Weights of a small contrastive audio-text model: 6.33M parameters, adamw at rate 0.0019.
Rows from block 4 of the audio encoder of a small contrastive audio-text model, named by matrix and row number. Rows with one number belong to one neuron. Each number is 500 + 25 x the weight over its row's rms, rounded and kept within 0 to 999. All counts start at 0. Numbers have three digits each. After the name is the row's rms in percent of the matrix's.
After each neuron's rows are labels from the 100 clips, of 14848, where the neuron reaches its highest value: "loudest" is the band of the loudest frequency at the time of the peak. Only what is clearly more common there than usual is listed. The data: babble in 24 made-up languages, each with its own sounds, syllables and stress or tones, from a formant synthesiser.
# fc1: MLP up (encoder.blocks.4.mlp.fc1.weight, 640x160), inputs 81-107
# fc2: MLP down (encoder.blocks.4.mlp.fc2.weight, 160x640, transposed), outputs 81-107

fc1.421 087:500471472501522479503496499454467508476500525549486494515526437540518474469523502
fc2.421 089:482516500474513515500481479476514505495455468525530505500453528485509543515474483
loudest: 4000 to 8000 Hz

fc1.143 115:516474492480458492474507494537488483575529486468477502468520502484489507491486500
fc2.143 109:531508505526475510519528535493477508494548532496481508502543501516505477495516524
loudest: 500 to 1000 Hz

fc1.214 092:538492520503490455466513512503493483508513510518521495517474476528500460494475474
fc2.214 089:544444498521481522491550490499500504500493525502510513542517527502466479549459512
loudest: 250 to 500 Hz

fc1.42 087:493479508473491504488504468536486500576520488464451524460514512490476540523499506
fc2.42 091:535530521526480512506525542485503520495532519472467484492523497512503483499520537
loudest: 1000 to 2000 Hz

fc1.481 106:494535446515504516513482528476511521495505500527536514507503495506497522518508507
fc2.481 096:532520547493537494458487468533520496507507548490484509486476526486484530513477480
loudest: 4000 to 8000 Hz

fc1.507 099:466532453502524516562478503465483500493492516541497454478552452500520484509513473
fc2.507 111:482500532448507506490472431489536506492443476500509528520439518494504538498471515
loudest: 4000 to 8000 Hz; 2000 to 4000 Hz

fc1.464 099:462511465461513477510510509483465494476505486554507521514545457508490502494526481
fc2.464 098:493489518492503509491483450487526501514467485499518520524434533511493558511447507
loudest: 4000 to 8000 Hz

fc1.14 105:502516498508504566554493495490543510481508464483507529494529536482497519518483551
fc2.14 106:512518490567511493506504521531490473523534520477477469492530505507487473501496464
loudest: 1000 to 2000 Hz; 2000 to 4000 Hz

fc1.489 092:503489522512483493487506492477500522485484466504511476503446504512520482518465486
fc2.489 101:508457493532476514504526482529547494514487534495507513513519540481488467566474513
loudest: 500 to 1000 Hz

fc1.519 083:500467507522517547495487521506482489527508522479502469496444565495540500492490466
fc2.519 065:460486495538481475522547513505513505494508533465498477478508492517539470466497486
loudest: 500 to 1000 Hz; 1000 to 2000 Hz

fc1.57 121:495485479511543553554463495505491501513492488464495505491490551481535522511474485
fc2.57 097:500525509555489501536530522510482487498518510472494454458540491524540472472478509
loudest: 2000 to 4000 Hz

fc1.147 096:531466497495493504440499475523482477555503532476477470476479511509468527485514497
fc2.147 099:525494484530475517506516510470474513481516539487504481508524518515492464513507524
loudest: 250 to 500 Hz

fc1.389 129:518492518498471518509534494531532489542523525477467519464500508454473491504472502
fc2.389 112:536517499516489502495529543497483500478547524495470488476551475521491478479527520
loudest: 250 to 500 Hz

fc1.190 137:521472511501462483501527492536498483566518486475488513471494511501502523487479492
fc2.190 118:524493491519467499510527537495475510488555527499480499489551484512493459495519522
loudest: 250 to 500 Hz

fc1.610 092:495489513512522513478494521490476497495461460487535471538457514510499474489524482
fc2.610 092:495446493509464518502535470528534503505485523495493527525486530493494463538455520
loudest: 500 to 1000 Hz

fc1.632 122:525481510500443446463514508498511462480527507513519492508509477523518474501512480
fc2.632 132:537463516508471520497551500505509499498518517504509516537509543503487485557474529
loudest: 250 to 500 Hz

fc1.590 098:506464537484442500456523483497509507513503480497500518524479510499474493498469564
fc2.590 100:538484508557495513501535500518520492512514530511486496504511539514467467560501488
loudest: 500 to 1000 Hz

fc1.46 115:509453524506489516504502488538477458552513487469491496481514514482513520500485492
fc2.46 106:522519494535461493512535539506481495499552539490483478467549483507512475479512531
loudest: 250 to 500 Hz

fc1.600 093:523530546469493531436498522486460502509490468479488503521456538550492539509505490
fc2.600 080:479486490546503548512492491501542519508489520466497483480487497499518472474490502
loudest: 500 to 1000 Hz; 1000 to 2000 Hz

fc1.137 102:512444502505445475450515475515514481516508508519514485507459496520493498487524513
fc2.137 096:533469508517474497501548518501483506482510564517505484527502519503484471541467506
loudest: 250 to 500 Hz

fc1.85 095:511497497496446466490509470555443471557535531487451489468526486474489472485489500
fc2.85 088:534518495507513521503494537475507531480531532492461476498525509484472479508517512
loudest: 500 to 1000 Hz

fc1.572 105:503535488511543508515455498495511506476483520512499450497487480451495483507476471
fc2.572 111:459502498446514488503490457497496503499460472514499497502463474500519522473494497
loudest: 4000 to 8000 Hz; 2000 to 4000 Hz

fc1.339 127:507464526500485514507516478538487456557516484461492503478506516490508523494458511
fc2.339 114:525505489516465497511531537495473489492543524497480488489546486516500466480511533
loudest: 250 to 500 Hz

fc1.341 107:527493557507447468458528490534509497535515489458530498487497511529480491506474495
fc2.341 110:522491489535468507502548516502482504503541509496469521494528490501491455508521509
loudest: 500 to 1000 Hz

fc1.239 098:483424485487487492446489484508498493532529512483480492465451495467514516518493525
fc2.239 095:542477522524490495519528522498492492493516545491510492513526509516473478538473523
loudest: 250 to 500 Hz

fc1.96 106:497441511520506491447478505490487485513495526515480480471448498543535490478497492
fc2.96 086:494448469510497482523522477469483475464442482508560464523485538535529478516451485
loudest: 250 to 500 Hz

fc1.501 080:478504481511509499542481493460460493488481533519474439475540423504508495472524474
fc2.501 096:505496514470523487496487468497525484502443482512539512510450525510491536536488489
loudest: 4000 to 8000 Hz; 2000 to 4000 Hz

fc1.68 103:505487532473451494470503468499489494477492494484525503512460507537490487494504505
fc2.68 101:517455505551473509496535487534532491504510515485490516509506527500487478543484508
loudest: 500 to 1000 Hz

fc1.527 131:502453505498477484504517484528524461572526511465487501468500501473508528483494500
fc2.527 118:531503510512464510502547535491462506497547530491477494486545485522506478481496528
loudest: 250 to 500 Hz

fc1.416 098:515530467500504552506492497489573536460498485490516523517517525486494508509512489
fc2.416 093:534537542502524484457486477546520505507502538484456513471499519485469529485459484
loudest: 2000 to 4000 Hz; 4000 to 8000 Hz

fc1.463 106:525508529489456477463522510486516479508477509512529507514473517521510485522495501
fc2.463 115:532463513522480526500544493516513503511528517496507518515503534494485477550474526
loudest: 500 to 1000 Hz

fc1.233 107:494477508510498471466496513482482491497478502513506451526455487546506431478517433
fc2.233 088:483443486458489504497499462487502516489455501528521499524442524517512482513481485
loudest: 250 to 500 Hz

fc1.254 088:483519490509503549486497510476474520485470477477528509517436554535514491501501499
fc2.254 079:480483502549479538504525506530538515506509527467506478486483513476502468491463496
loudest: 500 to 1000 Hz

fc1.370 095:520460524509469471463534492502520487521515508527523485494475488512498485488522508
fc2.370 084:540461511516492498509537509501507498491516534523507486524503516501466470547473521
loudest: 250 to 500 Hz

fc1.406 124:495529511506566484509490491497505513475502513504486450504515512483495496525508450
fc2.406 125:456504507441508494507484503483504500506473462512516514522470476491525528482492493
loudest: 4000 to 8000 Hz; 2000 to 4000 Hz

fc1.331 099:517490498482481544478492522495500505516483453490506500511436532522519510504480512
fc2.331 080:485493507585490517542537484531480489501500509475500481507498510505516464485475485
loudest: 250 to 500 Hz

fc1.197 102:503452515505466454455518497533478479578512500465490499464497498495498502497486501
fc2.197 098:524516494514466512508529534485493521486533527497484483500540497497500469500516528
loudest: 500 to 1000 Hz

fc1.115 088:513453518522517464435490518512480487550522501489481496492449504515545515473492504
fc2.115 075:537486485501466507513543531476499491490497514506518485504500505514495466536489525
loudest: 250 to 500 Hz

fc1.59 124:536498568513449489488551496533518474507527495470525513502493524491487490501468495
fc2.59 116:547478502536493512487534523507497509504532518497479497493528506511471458513524503
loudest: 500 to 1000 Hz

fc1.367 096:506506540466485498479532505489498484491472490476530513507460525524501488505482491
fc2.367 106:524475522550475524496531494524520501514509528479493510504496526494473455552487523
loudest: 500 to 1000 Hz

fc1.355 122:521446520497478492467517477545504461580530515478490490472503525515466517507509509
fc2.355 110:534503487525463507505539526486474507489530518500480501487537485518491474494510521
loudest: 250 to 500 Hz

fc1.466 096:495462504497514467415472477499473489504517526481471500470437512527502505481516501
fc2.466 093:534501499549484539488516506473512520469500534490501475511490524492490465502451495
loudest: 500 to 1000 Hz

fc1.559 123:484534520493503541478508483491463472474493431479496533510462518506521548505497517
fc2.559 121:533487531556491529498525505497522509502515546474498494502486527474469463523450514
loudest: 500 to 1000 Hz

fc1.567 093:471514429518528519527448528475522521461507499546495491465546478493521506487486469
fc2.567 098:497486544457494475482493469508514508494444486485518509519451515511503526501454500
loudest: 4000 to 8000 Hz; 2000 to 4000 Hz

fc1.471 096:511489526478439493488533505507520482501524480486505544506477534483486511509484559
fc2.471 096:549479516548494518502532501522516490516518540497481489519503536501450483551482496
loudest: 500 to 1000 Hz

fc1.380 090:490464522481489497475522480490483496510492492471523473516434499513477512498462500
fc2.380 079:511461492544477529529521487512498503494488521492503496517522526501480457533524508
loudest: 250 to 500 Hz

fc1.277 101:514482508465458509507532498499536473501519476491517541513490516520484532501474557
fc2.277 100:552472501546514506496528502522517485518510521490479485496499541496475466552505478
loudest: 500 to 1000 Hz

fc1.79 099:521484483505452479463515502489499479484516510515522486499477501510511469514498477
fc2.79 099:542450522501495506498539509499511502489512519509508506540493541481467476555454514
loudest: 250 to 500 Hz

fc1.574 096:524481535488449482485523493485537478471494501499531508519482507506502499508472521
fc2.574 102:549471517526474513493543500527520500524531532506481517509519533498469484555467504
loudest: 500 to 1000 Hz

fc1.344 086:496511522481527535503483469530517486510508515466489525506482502489497569496461518
fc2.344 063:482530485547499477519510526478502481501523508472489473468555507532528457490513508
loudest: 250 to 500 Hz

fc1.148 098:523447513525487472451506470543489481534518540485479488477471483517496489496507516
fc2.148 081:544507470503487494521529517467486507462509523517517467506522501523496489518518509
loudest: 250 to 500 Hz

fc1.386 110:521471537492469489468533503493518491492494484516549498522491528500490489492481521
fc2.386 111:548475503539479504493538503521507499516522527509480505508515524493476471550490512
loudest: 500 to 1000 Hz

fc1.486 103:519483525503432466481543511484526474500520515512538502523455503497507462500481521
fc2.486 106:542458512532474517507550516513503494507521527500495507522522548497468474567485520
loudest: 500 to 1000 Hz

fc1.300 110:462500494462479472483501509483501483478493452548519550518500485510548520466518540
fc2.300 087:532475513505487520515512473509517494504489553499502504506462563476473508523413513
loudest: 250 to 500 Hz

fc1.217 100:497494521523517501485473498501497508515499509468471431469493467472484476490498467
fc2.217 098:463500509448493497512494435502509491492447461488504526497464498489518537463499512
loudest: 4000 to 8000 Hz; 2000 to 4000 Hz

fc1.130 100:506455485504465490491496497506490485528494529507520463477513502501536458501505482
fc2.130 089:566477483492485489520550527487485493500537505520504512530514511511506483525497522
loudest: 250 to 500 Hz

fc1.545 136:540495535485461471490543502509548498521513518482526503502495517495470490510469539
fc2.545 122:537481495536484501497524522518501501513543520497481502502518512504476454535516497
loudest: 500 to 1000 Hz

fc1.473 103:467545454516511496530494487516511511520463523511506472477488489486504476474495432
fc2.473 093:465522530447493511502488482477500495484486479522514511493473459478517541462504504
loudest: 2000 to 4000 Hz; 4000 to 8000 Hz

fc1.342 108:464531484493501454492497508493439482467480500512510463529453499552506468462531439
fc2.342 104:476461474471492501497486457469521510484435495510538514536448538491542515520464498
loudest: 250 to 500 Hz

fc1.543 115:501488488490529484466463511497521492498475480502511497509414489519515479517521476
fc2.543 087:542481535497495513511532527484491478471491543496542476515502496514484483497453519
loudest: 250 to 500 Hz

fc1.529 141:534501554485449502481550467528534480531514496471499541487515523467460494514470543
fc2.529 118:542497483535488498495530533522490507512541506495471507499531495517471457514533497
loudest: 500 to 1000 Hz

fc1.638 094:465499502515508470476487490485451498471455478501491464542423512558522509474505472
fc2.638 088:488477485500504527506482447496535510488443499489525486522435538475516493517463499
loudest: 250 to 500 Hz

fc1.227 116:509480515488488541476535482499479497501474459464506519495457554495491509511475477
fc2.227 114:498500494556483500502518530528518510514522551473481485492522483488499455497475500
loudest: 500 to 1000 Hz

fc1.357 095:493491520502470478485518501503511494483498484524518495497465499499522492492516513
fc2.357 096:526454509513487517503545500506508511477511531503510510531488545488477480564466518
loudest: 250 to 500 Hz

fc1.360 108:509494504449481495529547494454508475454524476526531529523487523496528502520500544
fc2.360 104:548474500543531511478500506525518482523495543510500480493489560483448519535478483
loudest: 250 to 500 Hz

fc1.539 078:503559531510477540473495541519499514510481512490501496513542478515513494505488498
fc2.539 068:544492470545507560482501452522485498508489538515494495492505544488466497501486500
loudest: 250 to 500 Hz

fc1.169 121:499520488497554500505478486493491510493468521515501455481499477472508473505512457
fc2.169 123:452499508437501504502482478498499499494476465507507516515465496492518536475505494
loudest: 4000 to 8000 Hz; 2000 to 4000 Hz

fc1.45 108:511518497523560465494492495490523521467516511507481449503503483502494477499529453
fc2.45 125:458505504435509501505478491489503501503468463499511523516475481490526524473502496
loudest: 4000 to 8000 Hz

fc1.548 113:490482516483442503487525487490535474491511503509541521537491504491516474532476535
fc2.548 103:553482518531485512490529506518514502506526524521483510524518555476464477571487493
loudest: 500 to 1000 Hz

fc1.624 136:527513534507451492476537505518495497497526503468509509508501512524495492507477517
fc2.624 132:544471500529487515489537508523501493510522515492482501497518510512473459528508498
loudest: 500 to 1000 Hz

fc1.49 100:512541501495481538532502497543511481528506535499473516493518521450469503487484507
fc2.49 080:521533489527480523493500515519485505494530526473471496468563478520487474479539510
loudest: 2000 to 4000 Hz; 4000 to 8000 Hz

fc1.75 094:510486510480517500472492512468465543479473448513511494524442509524504498490531507
fc2.75 084:510472533534479524500520484532535502501494538463501494515486513493472475531463498
loudest: 500 to 1000 Hz

fc1.313 086:474498508476525523560490462482460523456482509524477470463550458496541468468507476
fc2.313 096:495483511480521500487478455497522489515452484502556511506445525511492528535498486
loudest: 2000 to 4000 Hz; 4000 to 8000 Hz

fc1.338 108:511509498494562474513497500483490523480512506491476462511503501487489500511512471
fc2.338 120:454507485450513493515465497495507496504467460505512519514470467490527526475508496
loudest: 4000 to 8000 Hz; 2000 to 4000 Hz

fc1.48 100:516422508509430468460539489503497484539513499521483511476458527529516498473492516
fc2.48 103:545478521539475506519535502503482512483515549500513482522518534494474480527449517
loudest: 500 to 1000 Hz

fc1.592 118:526485499490462549549521488505538477495502507480547506516530509478478465530483523
fc2.592 104:556501486536500486496527509537492489515542514496468490492533511480458476518497494
loudest: 250 to 500 Hz

fc1.560 079:473504469507501466516495483465459505473514538550454506458529492505520495472512510
fc2.560 084:488489500484516492491481467491535493484446499508544495495460537504519520524492486
loudest: 4000 to 8000 Hz